From a checkpoint of a small class-conditioned image diffusion model: 15.2M parameters.
Rows from block 5, named by matrix and row number. Rows with one number belong to one neuron. Each number is 500 + 25 x the weight over its row's rms, rounded and kept within 0 to 999. All counts start at 0. Numbers have three digits each. After the name is the row's rms in percent of the matrix's.
# fc1: MLP up (model.blocks.5.mlp.fc1.weight, 1920x320), inputs 162-215
# fc2: MLP down (model.blocks.5.mlp.fc2.weight, 320x1920, transposed), outputs 162-215
fc1.1278 085:518492523465529496489427500461491531503433465491484494494522508489543482544497510495536479476516532538471529520467497504515479518473495476540476528534485500467514
fc2.1278 091:501468486460516494482514481523484517470565428483493490498514510511517505515499486501509485531497529472522459459497521480511543480518499549461491484538509502507484
fc1.1279 106:537487499517509522517501496508504544521495479515489521524457508478496507500505477541512513493526486515491510509536512491512499508515518493497538498500511534454497
fc2.1279 121:529480499538490484484499474490473463520503484498505503515494565516479500484509502509498527503480496486529496487500479530532518476513536493483519494479495518509517
fc1.1280 073:485497519486491499499513487507514494499508496477522491468508443498477479512502489563512511480543500489492415494496512513514511476448513505523489411506488510520514
fc2.1280 072:500504504490483506523498483482508534486486503536510477490524491517462514508491512495480461520502514514494573488490503483530485559462505495472531562465494512486491
fc1.1281 075:497497435536489493590496495491506514494492510526502524432488476500497527507501492523488478510514504483495513474525481521513524527509503497543414526481476527497505
fc2.1281 077:500499472551501514418485490511505505475516545522525505471536517486467469503483497482496528503494495532502490510489512463498485498492485509465458480510505507529468
fc1.1282 080:516510538496502496514422503436523487492518508500460524466494515503494447480505489494520517502532490487512619486493505514520482502506491484532518552473495502489510
fc2.1282 092:497518509461495481497569521558535501480469500491461515478503515495502528480494491525511498506472498519471391516491490484551510527514495499468518467445495502470485
fc1.1283 071:497526542489499508545431492470475500531476468494483550505480504488523448511494499531515499500549492475486466490499478493514517480442468490526514450501483492460486
fc2.1283 075:495485509486511498457556467538472524536486450484491554518479509478495550500516494511499497517478511538493528524505503501496474522469469518491544550478496493472523
fc1.1284 114:494506486504501463468511484521480576476541503498476511467506479495500518483484521508476468480522492497454486522497507498500480449530513498486485518501507497455479
fc2.1284 113:482506511512491503517477485500480468509472454501478506490488493477500477432508533476478497500465486490536497456503474535504468504521503479496515478555500502500488
fc1.1285 075:490464460487490532520507526490513524488536495493493469516497490478500536496481490552491514490489526488479422479493533488505503542494486500464487497496506514525500
fc2.1285 077:489485462464470570514507497511507495500464491467477470499516557521507465530517535545481517503503514512480567536501464533485498497487501478506472508477529492514502
fc1.1286 084:491497419520520490494492509468515487523488489493504517459511485476492502512483496491508483498484518481511460475512532551488503490513484495511480534478512498484511
fc2.1286 092:511535491540512488482514532512514499520514525520523501441488514551487487532492508508493512477536517525478538532498481446481515564497506500457471451469493492506507
fc1.1287 136:526543508509528454483475434512480472489495480542495500467498509513485508516510522518493484473526504478471514506537435469546558521509467516496502517495487493467591
fc2.1287 132:564521495549511558513503496486470506490491457477509491472504569507482501570458467497443458509495510496502495477450492488513470555506478461504547478499522510495471
fc1.1288 107:506459491529525489504477446505464476515500479521465505464515495470505496497510549514514504469527496487496505493437467527497499481521503510460485502472464521492483
fc2.1288 108:497517506515509513484530463507471500496491499505454497487487513539551490497439518508495506533481451508502483510573558466501495487479508497529482486500470508502493
fc1.1289 092:474520555516531480569471534482476477473555490458524495517500511515489537542480473522504482532495529498441522462499544495476521477496505499506486538508495521495470
fc2.1289 096:473488484489505476447523510511507545481467545495502491503510506501475491516522489503505469463495544484556478531505429498479468518516506514491485492481501521516506
fc1.1290 161:548489542478487464497522505492499410518537520526494494513479527527471514511500473496486510490499494501532476521507524485490452532505532518524504512463500506447508
fc2.1290 128:509498500481522501502499472477501575530486448482515505527508488479492531507585491490472495450526514504474489498514503516437500478485471505512477486459523490477533
fc1.1291 120:513490494516500494517502508495530515534547520468494494475474531518513482476480439515484487518495500525536491522508514452494504489502480447490458494533529552480493
fc2.1291 108:466520504537464489484481515501531517488451513505499504505499520489508487553480535499503515483488511510497511501488489497471528493492491506492534478506546568492544
fc1.1292 084:507486480506501493520560501466513495491502497511466605493507501511510450534491514513528517490515499500513485476506502489500502508489500511498494479522503505479496
fc2.1292 096:515489507500482497491441483555515511482485490499428582472498518493516553526518532516507510503481511501489530515489494517495519476500499496509493520515507505509508
fc1.1293 111:521500509511508517514498475499512459473501498527512515500519485497506499488464464485503543512512511513466489518530490513516493570509517514484506508454510477487503
fc2.1293 110:532474526485485460513495514507439517503488499513492502473505524496513495543476491505530508552505524511491509487483525476541518488489478491505478498530493550503457
fc1.1294 074:485502550474520533466540513447508496487474506492518568478500487501510462492509486550520525511570513465526503485514507522471517486531488530594536527478515504484480
fc2.1294 070:455494528445496542541462533534521551504531508481509555494525480497501528515478501524509443501477523515481499520500490472491517530517481475425512513488496507448493
fc1.1295 090:473482491517511494485426492497502560508453529456470498483516501486514425494494519516529499502507512492489513468493480482483534471462475481492481461528507487463506
fc2.1295 092:498517502544504483498556501515497527484534506478510482523493509523502541484511448496541488483492507511521472544500475526500494541491453508526531555502506489501509
fc1.1296 099:513514494492483475478494513507525506493483507484489501517505526500512482539462490514499554473484476559517507509496491491538508496505516448492492483469465547519496
fc2.1296 096:523512505467482501510498558498511480476503528464525490548493503528586509489496531478514470537493499457469519506480524548513473502480489522501485510470483536490512
fc1.1297 080:507491464540494503538478489519497521532511489489457481486490508537499457490487519522518532487479515535529472497505495483498515496461501492521516451508505501467468
fc2.1297 074:514491497506513520438511436488488498503471476524448480478526512436476537517502507495478503503502508454477533507511516486481494502475518492477494523455499501475501
fc1.1298 120:502497483469550504459498489492536490508549559461492479498438474468498499505501466525521509448489526461491491500509501468464504486508541495493503495457505528480500
fc2.1298 122:499506528529557481509494440506552508542414466514510493487505505496476517510491497472539485536514507560487502540497538497450497472486547518501480504524517518513462
fc1.1299 075:478519534495489491491408498440529481507516495471490603512519493527497493491502455534479487475516489493503451487494486516503496522533494497562483524504478501506501
fc2.1299 077:500489516489486494508567511554526467492493500460485560495519468475487498471488466493484503496484497518482570499484530497499485514506530526422538467520487506460487
fc1.1300 138:467492498540516489481533492476460492501511538486525532495501501513509533495523458474486498529500488514500513507493523484469530498439486503487499476502485510480492
fc2.1300 128:488492490513481534475539452503498526492473494465482471485498506568496508496498520511498500463489462515489498472486543421525518487486493500496516489497505457488506
fc1.1301 108:467508538484522507503495470491512537495480496503482513504510510436504490523481515542492518522486516465469487466483497488483521513519524469470480480482481512455503
fc2.1301 114:461503473521535510500503418489526493502499495505514511521495489523504510495528512494537509476503510559510488547484508514503476497484514545496503509460479504499486
fc1.1302 075:508522517474507500521476525476508488499541493487534462426508509514501499493495485485496480471533462500491535494482517495493523507520454513523490475538450495518507
fc2.1302 080:494493504470472507485531518499533509501472516513552470451526514484530497508504506526495501534503486511536468503494506535513475499524501502467475527520469493526485
fc1.1303 079:495489512493502475512515495560533536485494482497510443497480509509510511497504495505528524496511501487486531501513500500513484494587480492463470438521518498471489
fc2.1303 075:502486539483496496475501485460550521477525489475497471503520477463514508503497513484532513509491514515489480498496492475513520508522504511525475536546506510513508
fc1.1304 092:527469514489500468477508521513507490478489517487506455503438483514476492485511490491501468484545509493513499495502515503480477522488505507472533420500499516517507
fc2.1304 087:508510509491463525528494486497551505460516511500506464509496540481500513504481492530499502534473525540463487469504506509473509521508543514538502571496489514469478
fc1.1305 111:494520493541490480501492488502536515461474497478497509470466502514461470556440508526515496486490506580511491493490477507518500492514476499507486475484453515475495
fc2.1305 107:491479502594484474483497527482485511460517522511480507494503509493502513523527501506538499542521488460517506491557549475538514485491473475489503506483483523505485
fc1.1306 113:489478487526485494528493491488506514531466445521510508514511542524529491539465475492496467507479506537517497546514480533440512506496516511497479490528490555483493
fc2.1306 111:510500490539502527495475559510501507523553437514497502509489463461478508519544518483500513532486507461446508504464549489485523495524510474501477512571473517494512
fc1.1307 079:489483429500490523493518498516504515484496508474515554482472445487519524493506503512503527487447529481491483565506474516498491541487493507473541534515491535473498
fc2.1307 074:498491485491457511475494495445516550486495500477524558485527524528511482498500511493516501516556522521458522453495539462501501459504499518516543475515471504493489
fc1.1308 133:454480497505537530509503439503519477480501527550491508506490465504506500460526503514484475529501516468534496512478488451520459569494485502481501507457510452502499
fc2.1308 119:503492511468558489500494562487543482448513510510504512524496482508489492494476510494534499529496480465478502461532536529550523509502491495512523493460475560477467
fc1.1309 113:495509471483515476492479528485512492519530493496483507456497510487536490522515483535498484537477485512515506520484487506497484495499488525493546494520481477441479
fc2.1309 093:516503504435519499516494477498501531543449459471479527479507508506506512516497475496499541470504491501528475488529529465515496503502450458520468504558472505489529
fc1.1310 129:471502495512493496477506488499455492481420477506488496499504521493506501507450484516533480498505520529500512560490518518429435470486516474495492493542451506462510
fc2.1310 117:482510505558502509499488451491500535496622446526487504486507502493505494472564503475528508516488501473523483475515481472481554489498488521490509486527463503515514
fc1.1311 139:511502519504495537527516455514490456506532502531503520511504447514535510510550530491495483508504569443502492540494515456461476525493485543517502520485537504522509
fc2.1311 120:492491504469528501495493507497519493496504482505506493515498487495489503508507495504549488573493515497489505455537483529462550508501519544502485494521472552498504
fc1.1312 161:485498501460509493480491528521514524516553510530504499489507503485549484524518512485466507441504522514465494536494483515471424534516517523479485503456523473481562
fc2.1312 153:502489496481515493508502564523513474474518537520485508526511462490508485477514509490531502478515470470495498519504470476465541486493498512486499509499497508486523
fc1.1313 082:482526517501518484471501496537490512492518510495515528448492491516499416495496512492503504475471520507504619498498520514488515478556486521547511449500496498479510
fc2.1313 088:506509518492502490521484484474495518487480509476523556426505493482486591498501518515501510511516532495488397478499501468504497495514519486440459524528489518513489
fc1.1314 087:537497556504506486429489494488515550491474501508474508514513487496501462496521537519508467492469489489505513471500491525495489530484474506477484480501489498487484
fc2.1314 098:537521521476499492554501489513507593486503522532466493566493471494496531488490478500502486517509488510502455509507519489487531491522509487544558541502464480509500
fc1.1315 072:515503563521498510530506497517491519537521483487488460558500536525498492501496487480488483513495482516502543524501506485499513511461511501498480539498514502470509
fc2.1315 078:508495508514480523461494492500517473529479460507499486535498497456500514504496491491512488500494500491510450467494465527520489485444498491515484472484520509486511
fc1.1316 140:448538510486491501500507451499495492529503494459442516490391481463521503456494493487506482512501532479547466487519511489487522545489495511488480481520489477476483
fc2.1316 118:419489495518539499515506462490499484509499492508541491511508487535456521548480471518532523506511526486460486510513488585493492495501524522505511510515480493482485
fc1.1317 091:551516501509471492533532509527490463535487525470445496538502505472509489472503543514467526491532499538488509521542501520466490590508491480513519466512493506523500
fc2.1317 101:538498518524464511469463514474500481521499540467465483542494554519506500470500535504482569508463460471468505497468488489442478511531506507489511543531504506491512
fc1.1318 112:518531514484501483490511423484482490491491481532479496492500466489518497556578540499508483487501518471495488472500475478492491464508477521514526498509527435519545
fc2.1318 120:515519521501557498526487425536537499485481495522492509508514517450482493558438505494495489502492513528505498505497481477524504542516481493495492534497465526499485
fc1.1319 083:519495494501506500520441494417496499515515504479488534471500485489507561510514462455481488488505485515486477520501492489513506501504521505539512545503500495479501
fc2.1319 093:531473506515500497476547487573516492521484499518496509481501529483501447514491477510474504512506481487525515493496493533511504499487528499469512455496487504483495
fc1.1320 125:511544507485493470489483453474486488485504486516508520525485476467529534495493516524536473467504511501512515461512488475522505529483458525514521486541504463517442
fc2.1320 122:512483511522512465507514542510470502474510465493504524536501511529527491534511497482524506516496525484537495563516474468560526464511449493478537519488522422501456
fc1.1321 096:520504542517530499484544493513494478517467504455510518548532454488491506519501493512486477479497520500498509492489531536500520521471490514513490464509485515514533
fc2.1321 096:499508532518506503478449536463497510521513527521515526549497436510492492468497558499487496520478507506482492510510504490495471503504509488472487525511470499506504
fc1.1322 097:481497539467481495421457495465544522446475499506541567531491470508490478470510446530516476486475527531542494535498497488532515459523494481487513497472526493466499
fc2.1322 089:482506499515479489542521485506557489453539494465525544519512488482483518457494440508483481479519524473444485454489465531563528476507505530514544510505526497510514
fc1.1323 079:517490506472521494497572502507484497483512523493468519474501509519487484495501501442497522477517496491519488485493504496471474495449498483573526463493510508500501
fc2.1323 091:532529500453498495554450519484500491501496481493487512477494532515515495495509499523498488533500470523475507500487479514485523516489501510437531519458516514498527
fc1.1324 094:501528516488514527493492469501499516471499507497503496529452506490441490462529475555528519453512493478465485506460510504492485509470454481519516501526499457470522
fc2.1324 089:463435494503478527507531492504448541498527488489507477494515502476450510453484490524501532553490503519491537515547478555476544498494473476466503501528475492504526
fc1.1325 114:474513495504482477494510546506542478566489525465510515460521516514509490520496534505506513489503530482539486521455542469484498438516541453506528500497488531478511
fc2.1325 116:506495487496507498522524558525520508517527526468513521539485476520543490542475526501557491533509525509466505481502488538528500509518509514501512506518478533496499
fc1.1326 074:489500514510467521508516489504527486461517461478477473506487509472498458479505460464518495483464470467526543503508514482497475523568475503555532525511469506490504
fc2.1326 080:487476498512444520522502509501510444454520466495516482496511504503500522504478504496533513491522482529488442508513562522508528476527466497471523456493480496507513
fc1.1327 140:491486504474511560534484471498488498495505506509530530542527481490524496485484527507513461499478532482488526466519483484500508528479529517473506488540503476493505
fc2.1327 143:470524490460524516445500478488459508473476514514496522493503472498507510504477573506495462467524498564527490545498512489518506485503513515528534514529517459479491
fc1.1328 135:484443490527516535509477455494532479530496476459503507513465473536471466476470509483499481484486511506498478522503526491499459522512520472477482471466553471472482
fc2.1328 127:484496495487577485481487478499529494486500476488498499497492482480413509476568531504495494542507501443523525460498511480489564483517520546490517508466571491510495
fc1.1329 075:500514542476497503458553508447497491486492495478501506476528511482501518498497502470494486504506468493486511503502531472488494499465478491478472591501487494516491
fc2.1329 072:520494481468491514562465490544494523475521540492509493483511511497493484503498512508498486494500503502508479470479463544500476515505478510498507439494502504505483
fc1.1330 150:434486498438483509501508509489507470508489452505502498503529497511474501543471485497498498486495445536510511451500482534484455455506474503496477502455542489442510
fc2.1330 174:446486509497470412500498522504503515509484510508485504495498519485496492529541517499543503502500425482513490525487517534473497437522459500493532504515503491498461
fc1.1331 094:436515500505512489517523507566491490493460492486492518492492503500486494506492499486509462524447470498531499477499500506519526508428484514423487510513513518526497
fc2.1331 093:460502498505504483463446527404487490506514495514493525480493540514504497498499540490495496496554461509503499523503518504483503481488484487571563500531520495512510
fc1.1332 080:519536543530483489419517505420498510503522492480475569479497480504506491505481483493509485527516518520509455506511495496488502498553480473470483606485527473496517
fc2.1332 081:501542545530468511543473497583497465513495500488485559516508512494509501524500475508515468455478555491514530476482486500471476502528478511522533420506516508459496
fc1.1333 103:451517523528505505499486498485461499470529503516506488510488479521486508487534516509523517530485534462468497409480502493496514507477508472490494505508526521475484
fc2.1333 109:468514493512506512495511509498433494465455521491472493484492487497498490489514511513502489461493525535506504565480458493477489480530521547505510495491510504500487
fc1.1334 074:510508386498482500540553508515477513488497487488529507527494507490503378469490527535517479504418490491479516488501512481494516495441522513473525511514516491496474
fc2.1334 080:521531464512453483436470513475488524486492487523573521527505517503489602487509551517518496511555485497520504522489509549489491513494508472524480464542518501502498
fc1.1335 071:513508399487506505513522491503476483513502472505494537478477501509510447495519474492482498500491474465523455446501509504479461523480505503511491504476480517493493
fc2.1335 074:514510472468490514479488482520482495518507464480477524507543495482496526505500498490485518525493469578509545571498525482508534485495491491504488492479479499497507
fc1.1336 097:480496477518477451425505478532518494492512466473506504491490485526498507485468497461474504481547516496477477469499505535520494505522479481520470557500486501495490
fc2.1336 092:469483501523445507543504474476485530487479489522513479503493479474491506485510496512468498533453537507490512542495456474526473517513471522493486431488507467478480
fc1.1337 101:500492497466490458535477478499453460562542469510517520484498471519513473510491526492523483489512450484516482484539500543468521442533435499482529501529507512502535
fc2.1337 086:504516481478472521482517452507494564555439468537531501469508515468511515514502512508482528504520465485527497531481484457467502473510476513498494507489519469491516
fc1.1338 084:543551480466501523478519448459499461509505504562502508495514498499500506493511476516526512491538522501504458524520483499518448495459520483527461477493475521514509
fc2.1338 076:522487497464483509503471448545482466486506508529513513528490537496475473477500430491521540515469530541502519484491507488517556528473534514486505526450473503494499
fc1.1339 138:493480514520514437493506535506452492485525515491499462506530509488528492486480507510481501517498476542545513532510495495521509499465532463504483485528487460463505
fc2.1339 139:446504480509483480485486540483510514508511568504497484478492507480520484523527491489484541537510438502556486513496528472527474480505488504493496492531475495493500
fc1.1340 076:487495441498509516536484490464502488485497499510473527538505473489501516494507477482512498492535493496505466497498506503491508509457518492404499565508486517508504
fc2.1340 085:498509479504496533463510492534494506467497494535468480532505494477478489481493506498509500510486495496488550492486476489513503527477519501559508427468488502494489
fc1.1341 079:508474501495505490476536494469498511497508502497496521495491443510512483497508483423490512488582522518500518507491480518498514509534506497512494541516509488494494
fc2.1341 083:523527476513501482529444494529471515499504508520480505487491469489505538490503460515486479496448506482492486467492486478491492528495538496466491463507524509470486
fc1.1342 116:480494509533488483479499477509487503451506501514492500496494453548524490513504501512461461549489491505477500483524497510442524487497492521486491502489517554503485
fc2.1342 123:526505503530544502500492451487489495426487479466499510499492507489511491491504496500455513464495481501532494547480486496476496512476474466495525488499500530495517
fc1.1343 140:485526501531499509517499513500495495484479498510507489508498479522519508502486514488507485524451507515498514493472517467452497477462483523517487480478513488496504
fc2.1343 124:484521503531523492503489490503481522505534498509498506523506485519491493502431508494490477448514515441467491491493485481466502490469510486484515495471492496502534
fc1.1344 083:473493472470513489512545506505492539533538505505501528516509508454522506509501461464468505519507471502477533491513525486490479496551484512564424504493507499489510
fc2.1344 072:537509495488474499518466457508514487526472472513522508484511524517514482512506475487493519453491472522527487481483473502530517504562476477443484490480517508471487
fc1.1345 110:497524507496507500498494484509564450464455455464464476509493493529476523487472502519544497527515469513492514521524490501532510467510511510493488499497499496511471
fc2.1345 111:506502490491473510508522502499494490488519489493441487507508535442512468456499489519489523444474471503469499486487495511471497501488531448504497509488523494496492
fc1.1346 114:523479514446499534410462512470502595509496518484513459471540432465499484488494520499494458482477490520512480503503496508468548532509462485490539515493516501502498
fc2.1346 104:529503491472500495579527526524493569505506523499492458487495377526504514469507473503438467514503493508518499511498521501479492452510482521513547473474505503511499
fc1.1347 104:507512522513500524454503520480517488470498530477505515447500440459530490532492479496525496491490498475451484474509523533481491522507443513503538516492536451476549
fc2.1347 096:504505512508479503528505509504490520490506510502506499477514464515518502533487492517514498502514520540541499529488472512468520496514465500500511497501510488510507
fc1.1348 075:482498489486495507502485507563512508483505494488562530508507504508505471482492493554518487510501484501498513504493502493511492500484495501521485419507516504481479
fc2.1348 081:503501493486485509489533539440513553484497491473575510516505494501497526486498495510519481491496486510503510508493492515522507528500505492463514559502502505483519
fc1.1349 144:530524494494507519498467462471498469490523487545505478539499489494494514459470512503504484509468497469533530502531496496515490476476506550503447496530493486483426
fc2.1349 148:500509493538510487492525458498478475512468504499494482482502526514482482461485501498503503446528482497467470516485503455507528488512514442500504492506493468505555
fc1.1350 080:505492509485508519483446494568517501514495482466467491520482516484489523478522513472506495490471482479505530521504523467491473472518503489501516489497540503530491
fc2.1350 080:513506508491496530523543499460539500516532482504473492488529531547497495467477510489529518501510498531502471492496467574507518508494478494511491503494524503504517
fc1.1351 106:482524481485485455488478503530490521526499512514495522503490491453459501554487498526472483527521511511540502485505512466511492440509503525508500517518492501486506
fc2.1351 082:480509509456452507505524456493503556531503513516497505498509536484479499533455460480456468475500491490501511497499476527487506509512483477489527500500494486493473
fc1.1352 077:524487545480514490473536483457508509504482490504502593453500531514499483503504524490498507480475504507502576515500507497501506490439503500520498475521499502493512
fc2.1352 086:527549532495516475520473480532505498503510504530489568449533517471495509504495542486512487504526514499498450479506485503493504470451501498503504536506511509483491
fc1.1353 080:566519530503477511446504541477498482511509502515510502484558482464489437476511495433481504455472484500498497448523508517470501544493487509520539542466498528478516
fc2.1353 091:539498503491440530552492558509488532499506524526527495485507515527498541488480503502479499550530475493468498570510501523481492499503490476460519448481489486493502
fc1.1354 129:502489505503534497505496478506545463450483460467482507509471489511494502458512467514504482540480514574476495522510519522484439522498487506478508506493506490482503
fc2.1354 138:541497502530593507500499450495511516483512497494485489483483483488450482469503504494464475473496490414504521458503500460490574520520504492502507501501503513511505
fc1.1355 103:535518519491487466476546516497474479499498530520511524518510503489459526436533489507515483481530518511516469471509505467509473495493514525500509499500519511506519
fc2.1355 108:534508490519472461510466555510466478482509530517514516494494484530479481432473447480498587526458486486501530537492474529490516518490498487508466502500500495505486
fc1.1356 133:481538491475480571480496471490483495526482496522540520529521472476509504485498491477560476457482552499476513470536500532545515465512512471489474514510490480504498
fc2.1356 116:493495507490555519511484483502489485473549520493511513479496512500495497493461482482529467520491471485532506536466474473511502497510507542523486490511477492502518
fc1.1357 080:492493595497504492489476505480529500499516538501446487485512502514499588524496483457494508494560501496482486505498525516493494487551498492506491518478489488496495
fc2.1357 088:495481537487497532538518496554528467507493547502411484486533503462504407537500467525495540521464495506520499486485478514500485514502513505501519502471500505496517
fc1.1358 071:552512541495482502530479510493481532491495477481483560462537511508511573542482484478498478508486466514464527526506507519507466556522499488512491526520490512496514
fc2.1358 073:538501513473466510470520519502480506501530506516477525480505512481514429526527501483510513483493474497522489502495483485508544523493475507473516467525477502513508
fc1.1359 119:532489497497467495452492497488523556497483503498510515478551489482512488511500527527527482509493478517493472504509500492461492520500484499489543514516516501478508
fc2.1359 129:546456510500478483524493475507535523454514475478514511485493507527489500499476466504435485529501474494559502477504493517449531477479457516512517467464532519521498
fc1.1360 096:497519483479496492473465474512504520509473453483506494500535510479503533540517503477479537436496451481499547495510524489486506519524502511484510526508494438473538
fc2.1360 083:518503495482469455547546453493497481503506431513506495489511496490513459514505475512504517528533501557508468507499513490495529529497454470527487495529470484526508
fc1.1361 142:510537505503513499513511479501492450488504470449472510501437504532533500547512500496583518499515492496530502516479499471507519520511519522513470500559499467486482
fc2.1361 152:484491505506488495503500499512498505478505484499489508517504514440515507529489488498636504470479499506421492499491495572496446510508493446494509508495526495496499
fc1.1362 084:509477511494493493479507500479504495499500499495484414518488506510514557467498484407495488501556501485506455515508507487505495506501484508392517512493491505489493
fc2.1362 093:501474500471494480514500497519518489508502502507494427512480474484486458456493509518515493495446511543499531492498490490514491523496505495581498471489495514494477
fc1.1363 075:513509526491480515452501481460494502493510471491491551469504469485495550509490501476509485497597510522497496508513484506524509511500495500523513508496510495476497
fc2.1363 074:498519500490490487531478492536476473498479460500486528462503506480488441500506484480471492469460497485533498479494486501522484505487500497483509499492496506502502
fc1.1364 126:489506502547519508497496393502501479454461434525499514470500466481500503493574520497536522471513511505508480480498481497542534536505477473493530515501472510461425
fc2.1364 115:496492507465534517505496520498495531534496479493496509501502501475505485513544508504505498570516505445468505477515476476438573477531541467490492493511509512517482
fc1.1365 090:527511488471459463481499476499484509484480489535474494512478487458519502448529510477500476516500470520502514497493500481466459499562528501475513506522506477528474
fc2.1365 094:544500507488420516561500499531512525486500486471461496490485500524515497464467472492475499486486463474522483489507523523499539509517522509514528501505515491489473
fc1.1366 076:502499429513512490485488483435485492515487486500443564518510526497500506468494509467461499504457522515500477499504497520503523510482502503514510599499502496476500
fc2.1366 082:498465452535523506505502482541484522516501497526476554500516555475488500459495505471457516497526514488476530500497510464505482495469532500482491402513499499495482
fc1.1367 079:521529495463478487519519487515515492464482448488506510493476480494475499492529479509520508519520500513473500543489470456499517495476494487492516524480506470501512
fc2.1367 083:522472508487501475501502491496512529483521437462517525487495487546494498495465477528527479508505564495488508464500507522514477514527487534509474482464505508511522
fc1.1368 085:477514528513494504528498514481536483470457468490491546543516469521512473538518464489522433510501457514513512504484496502530535513470543481548487507507506505490492
fc2.1368 084:528509514521464528495511518533556476503492474455501517529512482422514518522496497521547478485517467502493496500503447522477528523512502508502544500527508493510511
fc1.1369 083:518502474472482510531522488485501497512533511510556533479523512494513488505499487484499502498457510508488488519481498459507486493463557504531486522503537506471492
fc2.1369 079:495506501462475498478478499474512476518478483528564505468512515545510517506499524481496457478543490485481508479509505545525530500480493491450453454500526507500497
fc1.1370 109:502540501489504489485497493517491506492477493506461531465591519515519508547505546549506458490491480503468485497486498495494496521504488524494439499536479502471498
fc2.1370 120:474506479464507514507499427443496517470511509513461534517483470498504490547473453506491579520521485511511497502501518508496486573499504478494570501480493496523535
fc1.1371 105:529522472529526496521508520464508483504506516537508523485461551510501498519506464503460513490527523505511488475484517490508486505511538496505468502485492509526489
fc2.1371 101:534503510518507462511507509539531441521503489500524512494482605503505490542476462486474503513477517510492518518506495531508519532505535518508498478442500498525486
fc1.1372 096:473527496527508510503496492517470497460493503540491505458524526482468493549507505498504488500498499520523502492549477491484469504492536468466484491512529517547490
fc2.1372 091:479515497518515545516495568488503469497470485519522506512488491559537508537461526491492478488504499467472517508434522536486548504508493541513490509495527522501501
fc1.1373 075:520471543455446521518496529515518493457504478513516537474516545496491468522488500485519581525484496483475507454508492466496474495543482510555551479502536496516502
fc2.1373 088:510510510458411538533508563480494457479499471524518550475491489519505506525493492521543530443494471507525479534485527551510554498486442501452487536512520497495526
fc1.1374 124:513517495489499507491506470493478488523495493520490492511462482556548504528477492520497475481500444512492492490521489482454495497505470498491454495477560517479515
fc2.1374 117:545500495457489500496498516480481459511519463481511501502507531501508506525511499515501516528489505484540507480501488553484524476477439454507541487478545552489530
fc1.1375 089:486474516505501522458479491505520515489488517487497496458482463535510542514473531481494463490527504508484530514517490507506532493545498497503518530507514496487468
fc2.1375 093:505509501526474512509524510487509489470505533510475505470504518488480462514493528518508458471499504506495473456488459522504487428514538510509532470432511517506503
fc1.1376 091:481494458515507480454438506464510475485505516529504475531507471504495513486502485491518518515526518489517513500506534486487513492542473487489496586494522504500524
fc2.1376 088:515529475481472504542570478538500509478485495508514445531458475497492482505495472500496468482462527499504500492503458525485465522499473507495483442477514493488489
fc1.1377 102:447536503506479508495512527493493485508565486487503503515534505506549515487517445508493475502494468463474512493538507536483488544490502457503507511446507402531514
fc2.1377 096:426485489496434477507496526511426505543456527504506524532506524515532482494481479491558549493487442557532491506502468516464485509474475501504495504487445468528531
fc1.1378 089:490503527481509507536529494535485526508547493470540542459528469508507544503517477513518427503459517531487494576493463457499480480497484505513488506521516491488524
fc2.1378 091:491519496475483491466469483464466489524451474522508519484541487465520467517517522502503474464508493476505513418526508508515521508471520508479492485532565504477501
fc1.1379 079:503484593495514496462455481584505517497524488500517510473480502491505520485495500504492503487550511502485562509503505497485496496515497516523497426493506508466493
fc2.1379 077:511489552501490481544519481432511504502490515530506506479496498507508476482508500514494503495471508506495432496495513499508498473503519486469505569489503521491490
fc1.1380 081:498506449478525504515543499451512514491502511490459524433502489515487451505506508515508524470544496481508517484492503511496499502542487503437503515512484495484504
fc2.1380 092:527465475485498499488450472561516495473501519492433519454495490464485530500475516499506525540461498517492486500497485478492519500486514515557490484498492497524470
fc1.1381 099:511480494474525527501507447496517512542513517492476490511497518511488483504478499500510516492494549512504488512543466485525509498514495490503514478497536536509515
fc2.1381 110:526477505470511508497506429504456480546501519515504515495477477494501528504445501521503536499497533485495503513496489488482517482479517554490502523486507510510516
fc1.1382 086:485505541483506499509537498507507504508532526488472515518497500496519472512504498517552466485544491466503522481496492492508529489568494484479504527491490519532499
fc2.1382 087:506518504497494503545459527492485478498490505510469504512495464516508507530506527477552560499456477521521466508487514520516471494508513509506502481517509501518501
fc1.1383 083:512511657498502478465399506535517502471499500503518515510484519502512510489490477483481472505514500480493555504487531515515490509538484490514512495487491496485500
fc2.1383 083:506502549478498494523584488482494495494500503487530526501500484502510489495503469498481517508479510543517428505496482497528506490497488508487502527516492504499509
fc1.1384 099:505508454532499520508523508516534522513483480480495508506530491515518494512501440512554503490503496467497509471508505533473565506505389498490515502496523497510463
fc2.1384 099:517493506508482522464490512520500535533520443512508495499501482512510509516509500509510519483482505502500530494501525516434451483525486472502494503481545488489518
fc1.1385 087:492516480509519492503444509427506505508524513511489487480486524496506405503500466551484512477540515509511446498514502484485494520512473486543488468491509504500507
fc2.1385 093:507500489516486505497561511584515458517488488478482501513479545481487562510511460483486517520465512520498563493476475514502514500492503521485515534513509506494493
fc1.1386 096:517510490497493444554522498465517516512478522496462412477468509509491515496511548494478528475541488532485496541534522524489492486497516514503482461494493475470510
fc2.1386 092:528486509517499474477494519537522499508507589543498430473499551494483482503487525466513519543477502484510503467483484458447485511528548472493477524509492498475499
fc1.1387 076:519488575488490493478507468532474518511539501469502486477543480481488539489489472496515445479533477531482527503497508475519521483552477508570494454503496509501506
fc2.1387 076:518547545500459482521489488500462526506482541493530497487508498529499484490492511490538505506481474457533449494504489516552481527524500490446499545513484503493508
fc1.1388 077:483524476493479503432438508461504488493489480528478513539514507484481537520487489528499537499516518510528492490486488493534517485515486532525508543534495515497536
fc2.1388 078:463454505499466513546561477534487507490512519498470482529500529497490464481510459497483477492485484483485528519517530536540466512503535477475565450504508494507490
fc1.1389 088:503499433507496464539426511520523443440474487514489458493478504482509544494492482488474533532524497503516472512460518484518488491534537508568502474511483499489486
fc2.1389 082:531479455452492492480568488463521506452534505503505453519515486505523488512505483508480495462484491504451503471496434531541539513508524474452443520520490502525482
fc1.1390 115:483503515471508539511490498539489466501504511518496524521511490511492500494528523512503462521517485502472508517481462484506494522481506513490544507492496492465511
fc2.1390 125:498511483480481504486503505472484439509518508495497518512502508463496490496487526478470510481505498494526491465501523506554485530499481517509513485495507505484433